python train.py --n_mels=64 --input="log_mel" --method="simmim" --isotropic=false --norm="layernorm" --moe="top_k" --num_experts=32 --patch_size=[4, 4] --beta1=0.9 --cautious_weight_decay=true --lr_schedule="cosine" --weight_decay=0.09
Rows from block 11 of a small masked spectrogram model, named by matrix and row number. Rows with one number within an expert belong to one neuron, the router's apart. Each number is 128 + 24 x the weight over its row's rms, rounded and kept within 0 to 255. All counts start at 0. Numbers have three digits each. After the name is the row's rms in percent of the matrix's.
After each expert's rows are labels from the 100 clips, of 14976, where the router gives the expert most weight on average: "responds to" is what is common among them. Only what is clearly more common there than usual is listed. The data: babble in 24 made-up languages, each with its own sounds, syllables and stress or tones, from a formant synthesiser.
# router: router (model.blocks.11.mlp.router.weight, 32x96, trained with AdamW), inputs 0-95
# gate: expert gate (model.blocks.11.mlp.gate, 32x16x96), inputs 0-95
# up: expert up (model.blocks.11.mlp.up, 32x16x96), inputs 0-95
# down: expert down (model.blocks.11.mlp.down, 32x96x16, transposed), outputs 0-95

# expert 13
router.13 084:153139109061113154119126131161141100118095087151103187115124107129171132117151108123173153112144114149110121133136121130142084082122076087161102120182107116125124143172147111125110126100115142131132152159122099184127124130097144111136148169124086127126122135121122128126110104114129148110
gate.0 082:128128128129129128127128124128130128128127129126137118128094128206128129113129128128128128137127131128127140128166130128131141128128132129128125101123123127106127128128129134140127128128128131128126126107128128130128143124128128130157128128137129128127156128128122000138140152128132127119
up.0 112:127128128128138108191128128121128129129124125147128128129128138128135128129140128128128128128121127132128143128128121190128129134128134128123125162128131132065137130141128148143129133129129096129133126139137123128130100142131141143128128002161128128127255128128128111142129127126093132126
down.0 115:123127105122127115128129128128077109121128145130135129128136138121128096086128243128059141127103180124120128085130129128126128134108113134068129131113133129133131138134090130128130188168126143133177097128185125107128134133128134117126128130186135123128123126165127127115129128102127128129
gate.1 114:127101127128199128129126123105128130125129127128128055136116130124128122128132142128128013128128132129077128128088108128224124127128128143128108091128129131130127128145128125102142128128128091128128136128108131126124131133128120128125124128128127144054129128125140128117128126152123128191
up.1 075:128131144123128130118128138121145118128127130128128176130136133128041130133121119126126128128121129131171128129157128105125175127129128129107157240129099083127130127098126129190125129134127171128129153119159128127156121117128154103128139127061135108154126112153127128134125129088130128074
down.1 101:058119127173135045123130127167121135127113138175122125128136127120194130128130045124130147128128156135139122153064128158136151129173128129106131128128129129152117139128116138128115144131128106132128135128129154125129099128127100125106127126124127132082124139124128123205136132141131095093
gate.2 086:127119128128128128137129128129122126124128128146130122128128128127115128115128114083139115104128126129128128128128127123128128128137128162128128129170123131123129129122128130152130128128128107121128138137143128124128127128128128128120152128128129130153128106126138128192132128075129255127
up.2 069:136253129139127128101127128128145131130125126106124132128129128128135128132128129130124135164128132127124135129128128134128129129116110126128128126118133125128127106133128128086127128115128141131124118116128128128128128122126128128134066128115128128122128140138119128056126128145127000176
down.2 050:056128127127118136126117131128150126121121139127128128128120126129108127123128111124167129140116128132125101111117128136119127132072094128019131142124129120128128128134134156102136132162094125115138128128138152106126128122152128144215128128134138145130128126111221184127148169128136129128
gate.3 128:127091129131129124128128128136116128128129123128128128128128137128147129128135128128108129127128128127128128128128118120128128166125113128128128129126128123128130128126128128120129129128128136128129125130173130127128127117128128128128128125129125128000088128130127139205137133134128134130
up.3 065:129132128151121136128128119128139128127165154127126157128127127128131131137128131129127113133126128129128128128128140129130119124129132135128128128062128127128123130132128061066110127128119122127113128127128128135128128135116126116141128079138130116255128128079136127124128118128126123144
down.3 119:124133142080134125124118128125133108128112128169145134120128129104123129112161137114128126129122128128128180128130127120128126128109128128117128120113144129131122135128115147125139129129127124133130140127113100144128119132130128140125154125131131131000129126145148109116127053127127156129
gate.4 067:128203128132110114120127128128124128128128128125026129128133127129144126130128126121128150134133128128066128092128183166129126127126112116127128131128128158112128132111032110126131105112127162125128128128127125154125127129128131128082124130122128128128128128236135127128113130128128129128
up.4 075:127129128138110109123124129129128128128118128126130129127128128137142127130128195123145128126153128128094127054129128151073126127126108121127128132131129176112132130124000098116131106128126150127125127127128129120126101128127130125120125174126128128128146129129139130104051128127128149124
down.4 084:128194131128128120128128121137243129128128128098118127128135124148069129127188135081102056128128128135169134168128113120136126128126128148128127080129121127128127154123143138168113141125128111143128137109123157128130128130133130106056128164128127167107124128128144129128127126130128123115
responds to: quiet level

# expert 12
router.12 080:104158125127135183104151135127108111110092113168110143127127123104113144119142157143153189127122141139136115142127100100108087136133136111084158102129132104130143117093101111111094162084124136153154086120136118123165123129094163116089175181091127106156127137118127135176109128100167111126
gate.0 113:118108122125096124133128128122121128125128123118127128128127129233245124095125128157171128124128128106128127120123127214128129135130128128128128123106128127128129122129128022125128136131128128128128125139127120082123126126129126129116118128135131124128110125123087128145132128128127133133
up.0 057:130135151137128131146129133146126067129143129128128152129141128242128083128127128129132149129147137120130126133127128233127133128131128129174128127128128128126188152182128127129114150172130180131128134128125123165132125130144123128109156098128135128128130129146129135127075130140148128133
down.0 042:109129128127125126142121123128132111135124102141125115128128111113074128219125126122124133127128119134137128120129120174127128119122128128193112082075114131138144128126130127128129107114132140125134128117131127184159171121128127226143127126119127127070146129128128137219128125127131123127
gate.1 114:137130160131104130126131101132221127127130126126127098129126123127128129130127130121128138133126128128128139133118130128128098129123021128127127127121129128122128126229124128129124128127128128128128194055119133122128099110132127128087148128121128136065126128099127127114128083128128128131
up.1 071:130120129134156125121136128041192129126127120106128121142131128128131128158124127127129129130138054041134131128124124116131127128128127137155124136129120128128129109101131120137112128051129129129138220061123130128127121118132125128120200124129128132135125131118130112127135125127128128130
down.1 084:112128106132127042126127128108115127128128233160131132104128156134107130127128038131128130128143192129116091130128129112130109107143167115128131128125091126128126109129119131134153138128126124124096097189128127128126166147114122125148131128132116145097122128111121124136144128092121132165
gate.2 065:175128129127089136129128131127128159126142167128148131147128128120142081116127122130128240126132151128108130137154128150137131097209187133150128121129128136125133178116124136128128128102137128128138128119100144127135145140130155127128129128127127126128133116184129141129095135127095129214
up.2 117:127125128128198128180116128127129128128125102130137128128082127133128127129128137033116128140091127128128128123125128127126128121129128128128098128137132131111145133128129128127137165137127037128101126127129128214107128136127128132129139126172128142133187135127131129161202128128090129132
down.2 136:135124105104128121141125114131093106130130129128130121128158135121130109104194129125127128127129170128122145124128120113145128141134127128125116129122128128105000122126129123128134211199144130131153060087160128083129128128132157134130134113128132130128122128129136128131159128147155129128
gate.3 049:117127068144127086121125152132125211137128128114128140120111178161112127128148128128035166141207125128132148125130151146140137128130169133108127125135128123128127164122129153129128128129136141126121130129157128122086207163128130131176101120128128129120138156127128129120128128129127111125
up.3 157:125068128113129123128128132128112135129128128142127129128128128128120128128135130113118127131171128131095141125128182129138131128133119128131099128128128231128128128166120129128131060128128255128129129127128111104128112144128134128128128128132128131090130128126128141118128175130126120128
down.3 106:128059128127077126171125128089038141136159131128129113122146140128055128144125107124202128123119128138116128110126123126163169086128102116128118098126128128128127132117131128103141121135127138128135070130130124127127128118129156188128128095128129142128128132128071128174134129127129127128
gate.4 056:143126137117124131105131161137129223128128147133129220128115124076127130160129143175118133128127131128150120120146120166105128129134132094134130128226129108127128151118132170120134129143125128142135145129118130134159202129141116125162131113114109137127143122158128144118107132129146131128
up.4 128:140128134101125255128124128130181130128091135127129133128125127131127128164127125116128128141130131122073128135128115142115110117126119091128062123154128157189125147150141130166134126123118127127132126137133130130127166121128137162127132128128126127128124127117106131128128128104109126128
down.4 155:127128129115125255127124125168127149127160127144088128129130115133138128131114113142128139102099131148137128128113128128130098134127128128134123129119131117125129115143138127126136135118128130132132124128128122127127124155128112128158124114126130140126130128128139128139130123129129132130
responds to: white noise; clipping

# expert 24
router.24 105:136150132083149113131131135112134128114127106124171125140149144170125113130111141131125078133096136087156127126079097128138114133125155134149105135124157121136100099149118126135077181139131103062140115149124135137128171188155095157185112119130131113122140126179130132125097097121076135124
gate.0 118:127127116128174160155128128140180116128128113129085128151128100127157128128120094109127217128128133133127127130130111128092128117124112109128130157180144130104131129118128138129129079134128127128140128235126128127128127130077222141133131122129163128128129128129128103114131128129131127127
up.0 108:127120122133127128128128127128128129128133125122069128128106175129128107128107122128129128129128117128128031138134128128128137126144131151129106131127134162000126124127129128127125137128130118162123138160128126128137128126128128124128129128138128129127135128140128156124123135131128128057
down.0 066:134128128098157127128128128129156160128076133129145130161125143128067128117160191128128128128107149128130116120128126130135127157118135137128132124128136086127142129128102141082127148138128131127111128084208128131130115135102115126129075127108130128082124128092167237128132129129128118096
gate.1 103:150134128141157129089128124150154111157136166127120127130109126158131129194123128110124119150128123122109128111124179135131125138125153126134128134122128183127118218128128126146222178134127100111128161111128122161091143165088139128128129138138129132128128128131127134159099100069130127125
up.1 094:126106139077131127123129128128119005128146134128132128132128128132128126097105129113127129122164140153145126132133128129114128141130160130129129128080128130127130122128093094129131133122128127112128131119128128119128136126111143107145128128153128151128175128122118142081255120124129116143
down.1 091:128128119135158141067124128097066128128128098128129127130128131083146212128131125128126126128130130128097160082124151126000122122149129128099126127127128131128133126134127148152147126119125154119128128126153134092130128128131128104133129122094128116134159130125119128153094128115107129167
gate.2 115:126128109125128124129126127120112128128085085131086125144096128128127230069166128125125099122155105138121130127131130119128124032134174143120091128129128128155121129130124120159128183102128124128141087122123126100127120127070137128128122127121159143083113124128125110122123120144128128155
up.2 075:128137141115068164158142135128073121127143128159145135128130137158128203127129132134133128139157128126138128216109147127128182128128128115126165125128127143102136127142082188193128075089128128125161127160101128136128129124128137128136128126156133128128090136139131158163128134128120126120
down.2 092:132128129185128128129130128019209125126120171142147128119144129128119098122063134127135128118108193124134119119130140127141097139129094128128128128159128128120117134129149123124118164130128114167091070117170121129131132128079113156117086128128136145129150128120133130127141129134136134132
gate.3 053:134056130128084131137111125157135128132135132128128146128128134106122124122126127137124117126159157129127028128133127128129135104136148029128118123106151120105129130128124142128132194124128128159128159052113144132120110128125135111132127125115155121089109129104143129134180130099112115121
up.3 146:153111123135129131127115128120116128128138114127138127102107127128120116128135128120133118129173128133128130133125093137128125128127128088114187128128098140124138125150005129134145128132128128112190147194128103127128126122060127128123128130104130149123054119133126098129136126127063127134
down.3 131:126127128096128057131128128091126126126156127164133125140182138135110128130128112124119142115122128136127128112128131129106128128126119133158121135129102127138049128131100129128128135123127096125128144000177131126123128097127129128109132132128119122128144128184127171131136128128158128114
gate.4 058:067170130133132124158128122124127087120142127142120124128101066122118127122078124117179127106124128129128134127127117127082130128085105128125128080126133131117097130116127114111145134169128126133121114146082111122128110128118207114132127170139128131102134125126127095113128084181131191075
up.4 104:000109149143128128130128128131126128106129125115128128127132128127128116125128137128058128117125122149110128084127119149123127128123129128131128129127127114128128128130137153115128128128126128132129128175129128123128105128130128123128124116132128128118121123128128128128134129128147255128
down.4 094:249155128120131130118131129128128128128128130132142129128126099132143124128084129123130133128129124127186178142128130137123128133112128136111138128128115127128128128128088127132119127138128115142128128179127128154126163128128151081119128124131128127143151131128128128120118128132124255131
responds to: /y/; voice: child-like voice; /i/; /ɲ/

# expert 28
router.28 086:119161097177132162112128127164104111118120115105095160135136121116157096126151106105159150124166125158105109114144080142138158128115114099134114135224114111130110142101127127087108122146121141113128119157066112136111132174129161140110109161106130109147135124141125126082107121103148109102
gate.0 125:140124128127128111127124127090128123126128131123164129130126127127133127000128128127127093128113128128128060128128129138113133127141074131143118118136129139129131127120135084154128172141130128121172143124197128112128128134128082126133118128110130153119143129182130051122128128129126146127
up.0 130:079134129147127139183127108160128131128125129138127127135137127071125127129128128149127134128126144152136160128139119125128124065110130128133128117097128128122127128107126116128121115083120119142123128125117125127127199126149130127129134136090115148127116128059121190123128123255125129150
down.0 078:128104122135130097125129125134098127126138119125121125118132120239158131171128118115128128139129077129163130160124126129130128135135128111125142129135124160127109127128132122107134111148127128127115171120034122129124050142120127134128153126198128103128127136107128100129068113123130127137
gate.1 052:120057139118125124132128133120131128127127153130065104139128118128130131128127185119135132113164126146133138116129115136136132124135117165141128129186126132114128130114130088134151109123134128131129128228129146062122068144129128136162128131131124128127099128121120128141117147128126077046
up.1 093:128126128129164128130129136139076128129132128132130124130127095128082132132104128126132129128129137063115134125128131132118198128129140130126129123159111155128130130070122133128153115102130142113130127119255116129128099129126128162131159130124124128190134130122123128123132159133117138102
down.1 168:105255133247137125129118129128129137107117128128125129126128129124205128128127074128117128129131115125129128128106127128143128128133145150134116127140108095134126136114126128140128128136128137126127138128112122128141111135122127090099115140127124116119128128155128124128130162128081109085
gate.2 072:126128111120127157128125129128144131130126128130128127121090159128128130104127129127171146128091128132128243176126111106128129128126126128114147124128128136128121132127128124102126122172128162167119128131179127128120162165128145157128093240126128127135103127128127143188138131128131128136
up.2 083:128122130126128092158128125127123128128128137128128103128131127130081128113127127128098131129114116133134128158131131115126119157136132138086128127130131128128128163132127130128127130128128130128129128000137128129132128160128128104138125126128128127128151127128128139126118128195129129131
down.2 077:128129129124140134115131133235128125128133119132112116122159125124132142166094128131128127127181127130164128128125102185177137123128136127159119124100098136129170128134215068079125128125127131097178170127128128128128076128130128128125124128127128140133149131125160131137143113127127117130
gate.3 073:131057142128131138128128124128174131133118079128127124130098128084131120131196156127133127140094129133199128127129129126129116128129128102237108164126096128118204131073128121133128128128128114132130141164128129128128133149156103132131127099116128129162126129127128116128128123124121126128
up.3 046:127130126126147130139124180128119128120128126076130128128162125143118021128127118128074161132126130121067099135119127122127036127128128129160129137126107128176128155124150130148127067128128115184128123119128124128140130094128128129115128130154130177126128130128128124111128131128099108144
down.3 128:125128120130130130127122122128130117131123124128131140127126155134119128128183124128143128092127193159145117131124139167178127128140128128131128129127128156127128142115046104129128129143129102147085129128138129162141131121086141044129133130128126128124171130142126123126252135127129137128
gate.4 089:117128108146128128092139133132192128128124127131125123131146128133128152129112128143131129127129127129155125127130128132120129129130112129128131129127128129068118125137088128128155140128128117123129125136128144000128211141123187145127153128127136125115130127128146148127128128129128139073
up.4 149:128128149121128128091127125128128128128143129128133128128109128125129138120053133115128118128105128120128009128113128126135130128128128134121129102145128129128129128128128139124121128120126138124136132000128077171126117128128117119128097136126122128107125132128128128125114128129127127131
down.4 091:131140127112137040134131128127117117128107145123124127130135128123111048114128128129128123121130129132127155148207116143119128137128176130128140131100128130119128128131135128124127128157128131130136128050150127138122203129127128196181129142128123143116140128129157128077130136129129170099
responds to: pink noise; white noise

# expert 0
router.0 095:106094109115090146112141121151133181124095129150110154118132069117083152125109158131178169152122140132105106136143108110084121148136141115108144114131119168129126142087104107119116142076126163106149110122166127108125124136126136136085114167108106111169117133129129127176177157103171126124
gate.0 067:118113141128130125128128144123118144119128126077128059126099081128120127148131073138122163091140240127088128151129091133127130127127153128132121129128128124140125073128134130128139130117128118127119148134124095129122138129099106128118162109123136125132129121127135128130107131132110187039
up.0 094:104126136128128127126128128124122128128138127112128080112124085125120122139131110128123135085129164128112128131086121129128128252128128129160124089128127128159096110104128159127199129118128128125128129131128128128133128129128128128128163054128131117128128124056134130128109130130124196127
down.0 124:122127127156121126152129131111137136135114156123130128128097084133164117129128178131110120127149140116065153126117139128129115125085108128130128132166128255126126108128128140098124128130128128126126033120133130130105122125128114124103130129128121135128129121127128128127125211135113128128
gate.1 118:128127129141128127128128126132130128131131128137120128128128068129138125131128128129153128128123133111105128128128128130119130128125131143117130113114132122127128131127127140108128128070129055133132128128131135255130120133128162123128128036128130128131147131128118128130136128128128142125
up.1 143:128128127129079129128108128130130128128128131129133128130128128128187128128128126126132151128121128123070129127128128255115129128129128150141127128128128105128119131125123116097127126128127112101129127147131121155128127128112129110128128128128128124128135128127128126128165129126128128122
down.1 072:127103128148113209128125126121115126134070127144127137128178127120130187124133148142123127115129184131128140111113128108081158129129131113104117182125129088142120120111121127138129149108128102142117042137118125218132131142129127127125128079128127125128128128131088137103146140133118122128
gate.2 075:147170151153185125153129128125127116128129135155131132135136128130093052112123130130128182136128152128128125157150128150134128133131143128108136130130127150130128136135082112172130125127128155129128132136128129229137128133132155186127131105128132176176161128163129128124055128151118130134
up.2 118:128128137086128142127128134119133128128123088126129127127140129137117128126127125159128128127131104127125128127118138255128135129128124125112128126128097151118128128086128086131126128128129128128128177126137118017125135124128128128128128113120129046125127125128126129128060128128129130125
down.2 091:126113134097126100193128108131127129127118122141127127131091154174128127142119073128208128128134136142169129131127127178149115128128127117128133085150103131125212134128135129144123128143133128127113143145019121161128119126128125139128128098128128125128129126145128135147102105113158128154
gate.3 091:126144088128106128102128128060128165126084123129154129134108129119184128128127123126127116124137053129094128130127118128110128128189128106144119118125124149128130085128137052141130208135128127112129112133131117055142123128158122137126138128128118096129125133124062131132122128128124128118
up.3 059:106111126130128128107091129094096135128128109128140150146096128136128129152126116088178135126146128134128162133131123101124127127133076111125127122120119136129131127129150103148131128129105255070108127133174094124128121112135125148145150166132127123121106129130111151131089128120128120129
down.3 085:132007127244129126117139128110102127128128128126130128121096120161128128128130127121128124147150128114128146111127128128096145141097092122125128085158115172125128105124101128128091133143124135088126114138119121142131099124126129112131126142150129143128091128114128142149128189126124132126
gate.4 110:130252119128131120133133124128122129084122121112128138128046138082127135136134129078128124119141128161060122128127116131131104137139127136142128061123128128132127127137124127128128128149128108163124129128104101128129129117127134128149136076122128114128150154058128135129141123129125118150
up.4 120:128055184129120126121128121124133129132127129128131102128143138130136145123128128128195133131129128124234128152128122128031122128128128127151137112128131169128128128131128117120131109113128131127131135128115128127128128128128120128127121128128129092129113128108079119128128126128096128026
down.4 087:097104121128127127119125134148139116128113126124106152126090130140172138124100202144133106130057128130123140159129109127052124101127127115106128135137130136147138113166119152064126104128129153131133214151128155102126122128132125098151123150156121119159099130128111112125128129133129063129
responds to: pink noise; white noise; muffled (low-pass)

# expert 11
router.11 106:144078112196131112129113128150086158125144124114087137117147134077126122143158093126133125107135114143101113108132084146131163129152131142145117130190112163126135131108145117104113065126118131076115107137157122113110138147100153154073145138117125127139073125159114118144117163136142096125
gate.0 106:126153127091123194118128128130138106130135109128122085128129108112127125135130153127188092111125150121120144152152103125128129128115133128126128127167129128128115124126117082128128114127128255128114130135128128111119128183110128104125128183093128125178114125128081128105128116128128128096
up.0 059:147243127120156147161124128128151126124111138123148130128125128183128112125121127128128203131154141130135125128182129132128134129138121103129160151126129097125134135129128128129125151139130130128136128120038128128128117122134136129129056128136133078168164128128129146128149155133103127131
down.0 079:127203111128129147092128127162142109146130128127127126130144190151117137124142208106128106140128133129128037156130128127120140128128128128111128129130125148129133128112129129148125155198132208128140136129095132127127117128129128122129128112128138129063128138183127138123130117127110120107
gate.1 129:121129063128125108128088128129076182131124155128128170125095081118145139135128096128182127128129082111093127147128150116125132128129125128128129040161128128131124152142118099148127127128126128128127130128146127038128134109128131125132201164128128124118113142120130109129129127127154114128
up.1 122:128128128128019131128204115127128130116132126128128127130165128128128011126126130132126144129128062130128128128129139129140128128128128128119128159125128128127134061074133130128076129109129128128130126127120128128127125130128128135115075128127128144129129109128127118128130129172128137128
down.1 040:108123173128128128131108125124090124135128138125127174135086138183067131142128128125041127129128129125173128140169115132138128143142118122126134125129134138112096135128132077128097132141128180121131153128127130158107131180136109133083128185128131173126127129131115122149201135157127128128
gate.2 092:124130118055177122177131128123127128128128128126128136093128128142144128123140127122128104128128123130135093114065074152128128141148099126127128128120141124128128126127101128122165192173128137128132082129130130126127128131129120143129120128128129085111232129127132046141143128124123155118
up.2 085:129110098124209128128134127082121130134140128128128126106094121128131125039176128127116102140128110129176128124125113130128160186126085128125128128128127127126132131126123128128132184140128127122113122128149131128130128130146126163128126128128132119128162128125129009133169128136117140127
down.2 057:130140125128128128141128128128146128126134123128126137129153128085132127128155124113127139116128132127075148102149160126129132111150188139089129193128124070130107111154081139098111128119128100128106122090132124129132129071085133095133095138070144169106134128109037128129147136124126131086
gate.3 107:136140137122126232130128128096134127115128128125122128158124128144129127127092129120124128128135168162101146126128128129122129093099128127127182113143132123129126129092142062126137130134141141134128135128100132128128117132128122128129128128102121134127127128127097255129125128129130127165
up.3 094:130127128123129101126128124121118050128128130127129128125123129122129125128117126126131174124112128131127130126128168128130131128113128128120149125129112122128128129149131125128128128110128128128120127128128120128128122130095127128127132134120117148132100126137128087128118128129127000078
down.3 095:170134128148130000105128127128102127129110153105129115130109119127142148124132091127128139133141131122127128140128165130101128128128139126128101134128138061163133125128117129126124106132125119129092128137128136120128123126129134129129098128131131125138128125128047110125133122128079104107
gate.4 139:127128126128130128067127102107127128127115110135123146128134128128124183117128128128100128122128128129133131128128128128128128128111128120126122110121128138128128128128128140128127123128126131130112129117125128000126146128128128129128108255112127128101085104127128128125124126092128157077
up.4 099:130114140133129165127129146134129127128125130128101126128100135127128123128129128129128132125128134128129174123128125129129128131128128127128126132130127000126137136128129126125128116140128108128128128128124149117131127129128139128128125087129129128156128127148143130117128128128128255131
down.4 035:142131124137128067146129130140121130140115126115120129134115128205161192145123130135157127117137118126132093188097139125124141127129128110128126122131127051122104128157154069130127128125135128129080126146139128132102114128127129131127127186113139128120092128119137210169130132151128091121
responds to: mains hum

# expert 6
router.6 102:140130125189131102147117106154119129122154131135167139149143137096078127123094107117123100144093149144121085093094080127131184135157145134107094142186142131112121118127105157111138133167135129061118099131130099123116147131175123165115121115145132131153166123139130139085133138125085111131
gate.0 115:120092131128128132126125154125122128142122104135105128129191113209102071128125084153124085128156127066157125155095129116128173128086115128103128128133130128105171152154128133128113127093120123128128128117093130123120128141109128120130128117128126025094128129136115134128125124144145104128
up.0 084:136127135128129093127128103137091123125132001134138138127073128087111128129166128127128139129129124135122127121151127107121089127127116156103128130108118143135162116069075181198182128134133156115128128119132129132137128128136125119123143130128121163145127146128128127121172133127129127128
down.0 098:111125128133126131128134106128125125131117134128126130127169128102132126128139142121128094128123179136121121126128128117229089117155151132135122115135099125129128105140128112127130149128126096129127145131135128129128132121126121149128249132059126151121124128128126104129216107123142123159
gate.1 089:132128114165128123127114126128127128154130153118130128135130095152128124114128126130138145081129166138128136128121130128131132129118090128129128131128128129128128116095172128097127113128043133157128129128133126128095047118128128134128127130126119179110128189128128132255128129135127123121
up.1 096:125129149127128129151151104143147144111135191143133150130129161163125128120136128153128187127128149151136150137142125130108137128134124128138145124106129128162126118138132149185137128122120122125128161129115188128128234131126128128126131127142119217116128127127150138147127045129129126128
down.1 126:135126129130129127141130126129128148127128122138129093129128143133131122130127130179128123167145149128127128132127123095167177131128094136130124128142127112128030110125126126122128132127151121129128140141127129128077011152126175128122128128130128132119100136128102126124090043128136129157
gate.2 102:128128082131127114103182144122128128089128142128128123128115128128130140139128146121128128156115141128102127089128109128125120128128082128127128139115128126128083113089130128130100117128145129128115138128128124128157059139128128127118142122130132128011137240127126127135125123129129127077
up.2 103:128122131145170128128036183128136127204141185133131128126128142132120128134141128133129128128105160128128133128141127115127154126127128130128149129130136135153148126136183126153114128126105134128128138118113128128107199134127132133166128128152129242093126124142131140129136108126140128129
down.2 062:136129128145128123125112136129128130164129128120142111123124125163150134126135098112127141192128129127126115157128121147125059144117132128124143132127128128128231128162116134170128128128138128132131128128128199128144208103136124128178120128179128129124136192119143130128129135128176128129
gate.3 121:127127115129137087055131096127112153130127128115114136129109128120115154112128128136130100051124112129129123119135137122139128130128117139128128130134128128124108136103127128102107125120010135125128122103131108126118021125128127124096128111111128129108124114128122128128133062129126099128
up.3 161:136128129128117128128123128101126129110127128125126168125124128112115128119126128106127128163128079128119117095128137128128129124148127128128126128128127124120126128126149128137126125128000129124125121134133025123114126128132128129126122122128128021133115129131111110129128118128123126131
down.3 055:129105120127128119146166125128105139128136125137130255128132125128128125122123122109128128088101131130131135129129141128128113135119124138131129128133128128119114158136156116090128134128126106127126076133133028132157069104127129124136151123125127138128119086128121124166120118116121135129
gate.4 154:128113128144128128127128132140125122142128126128129127128128128152162131126136122135128128127133103128120129136128128133103131128128128128127141084128128124128127133129137107096128129128125128138128125114128128104128106127128127128128123164129128133092114128107144128128128128133128255124
up.4 056:074126123124129126114122128131153225128133139127139122111135128130109132129131138131134122148149134107141120154108127127139117115129130129128097128170127136122128127130205133153127128128152129135157143033173144137128150128150133121120142128114124128142116141163128128123129130121123231162
down.4 122:051126190122108141128128132166107133126128128122136134127115126134134128128128128116128137128135121127155114151135119097126137129128141135096128105180124060138127128127127109128118134136128073132128134116163128129134128105128112128103055126128128129127153127128125126139126129134131000109
responds to: /aʊ/; /æ/; voice: low voice

# expert 22
router.22 106:125105131196128099142116145124072115136112122117117090135133140134151155164115134115120097114162108106146116117092167124080107143156184125149135131108137127142145159102132124132135095114129109136125091118101158142102109084121099142099203131138139122120126177134148151157151123139138170151
gate.0 062:123126124126188131128127167078129128151124100129128173131123137198158147111114056127125128161128139124153123156129120114128146128119129081134124106127151077152129137129128078145113146115128132135121113134131201120131145073127126111136072117142121085080129129131106128109128131127139104128
up.0 080:135131095111129134119128145128108144190128108139175197127116151110128127118127104125127129155129128170194126124130127088126127127073158131128130130124128095126180015112128123109140140167131129164131129128128129135125128165142128134113128122146128094151127146155127128126126092128118104128
down.0 145:126129102128130109133148120140128131127127129161127114126175121137097132129129215145128131130149120128136171125126126123255128152162130124141123117124122119128139131128145146128070135128142142127127185127118127144112076149129128108117123128106128112144128137134150127131104112128177128128
gate.1 050:128119126132184105134131128105129111121128128128126121128131106213134128170095128128128120128129116120126120052124128129126139099128172131112128119137093133124125110087128089148135137142129120125025121128126109101122131128130088126120149127115128129135034128162129128123132121122115126103
up.1 076:128128081128068108117130101128129142113128129052043071115112114128160091203132128128172128128150128100140128128127129076109132129155139128162139099128100071117102124126128132115151131076135141134126119123129125128128138128123128116127126167127129132133112159128128128128093124128150124134
down.1 074:127115180128107128130116116162127127123127127128112142128126128176106131229168127122116121082128127165124138172120128130131126128139130104149117110094065145125101130129144131128120134129128040125129128133148135204119135142128119195130112165141131138122128128128115128129130127134121114136
gate.2 206:129129131128135127130209008122123128126121117131126130128128128136137129128126050128128128123127125130128124123128128133128144128128125109128128128128128087128133152128099125128128131128208138133128122136138128128191128049128128125119096128128128133129127091128113128128130189147127128115
up.2 035:116127122129128128127128081148140126248134137127147010126130101112129125122133084134139130155120128132146151154128125125128119128128136147135123126128123088128110150129175131128093135149172128127136127127127133126080131117134128151161108135125128116127128069138129130136116127126129125147
down.2 112:129128128126128130129128146088099132123128149128142093129141127119220127124104091128128044118127124126120127078128155092055160131096124122120130129128147120135106143128120128119130129133127142132128064126139108098116115109128132129128128112175131134128166109157134139087077186128126132128
gate.3 079:126129150126143135083120120113075126128131145138139128128125140077123149128119041128128130128111165237128093128126091152128128133128068146127122139130130127142129122126111114130121128127128128164135133139128128128134127101126127172121128128139127182113133090119139128084177128099130082125
up.3 092:122137122097132102114128138128156114131116255121128128124126122142128124111133139128119128128126098128128128129113161113135124129128117177129128127153128113152096152134128114162128144127125129137130129128131127130128120136128115128213171123068132131126129141183129137128147126123128176107
down.3 053:128128138128129128128111144128193149125127162144130109129193128126155129127129128132123085129127180132120174119161128128098090151128173127158139124128101128126127124121128120126100162142154129128134128117132128128131130138123128128113143117068128128105126136152185129185114120136243132128
gate.4 056:128165135149126158134209133135131128128137108133129147135126138130149142149132045129125128148128129120118114131132128167135139130119129130144128134128128127128130133129122129123119130128199130128123129153125129129238135129129128144172128130127133137128129110139122128128131243128128126137
up.4 135:128128131087194130140197114085140129127128127128114141128171142161150151131105105154123128123136124136128122127128123128128139136110132128133127128124128084128144014128099121128128135127149116125128130146109128128215128087124125098128083113118128130137123095076107128118131128129135126102
down.4 131:131091123126129122138123133128127128128131104127131128129119153110102111119128166138115152105127123132126127128128128133192137095160128128125125121169140128138107140128128132133174127128129121106123114132126129124098006164129127128116098140100128119138100127148129129228196128130096117115
responds to: voice: high voice; /aʊ/; /æ/; mains hum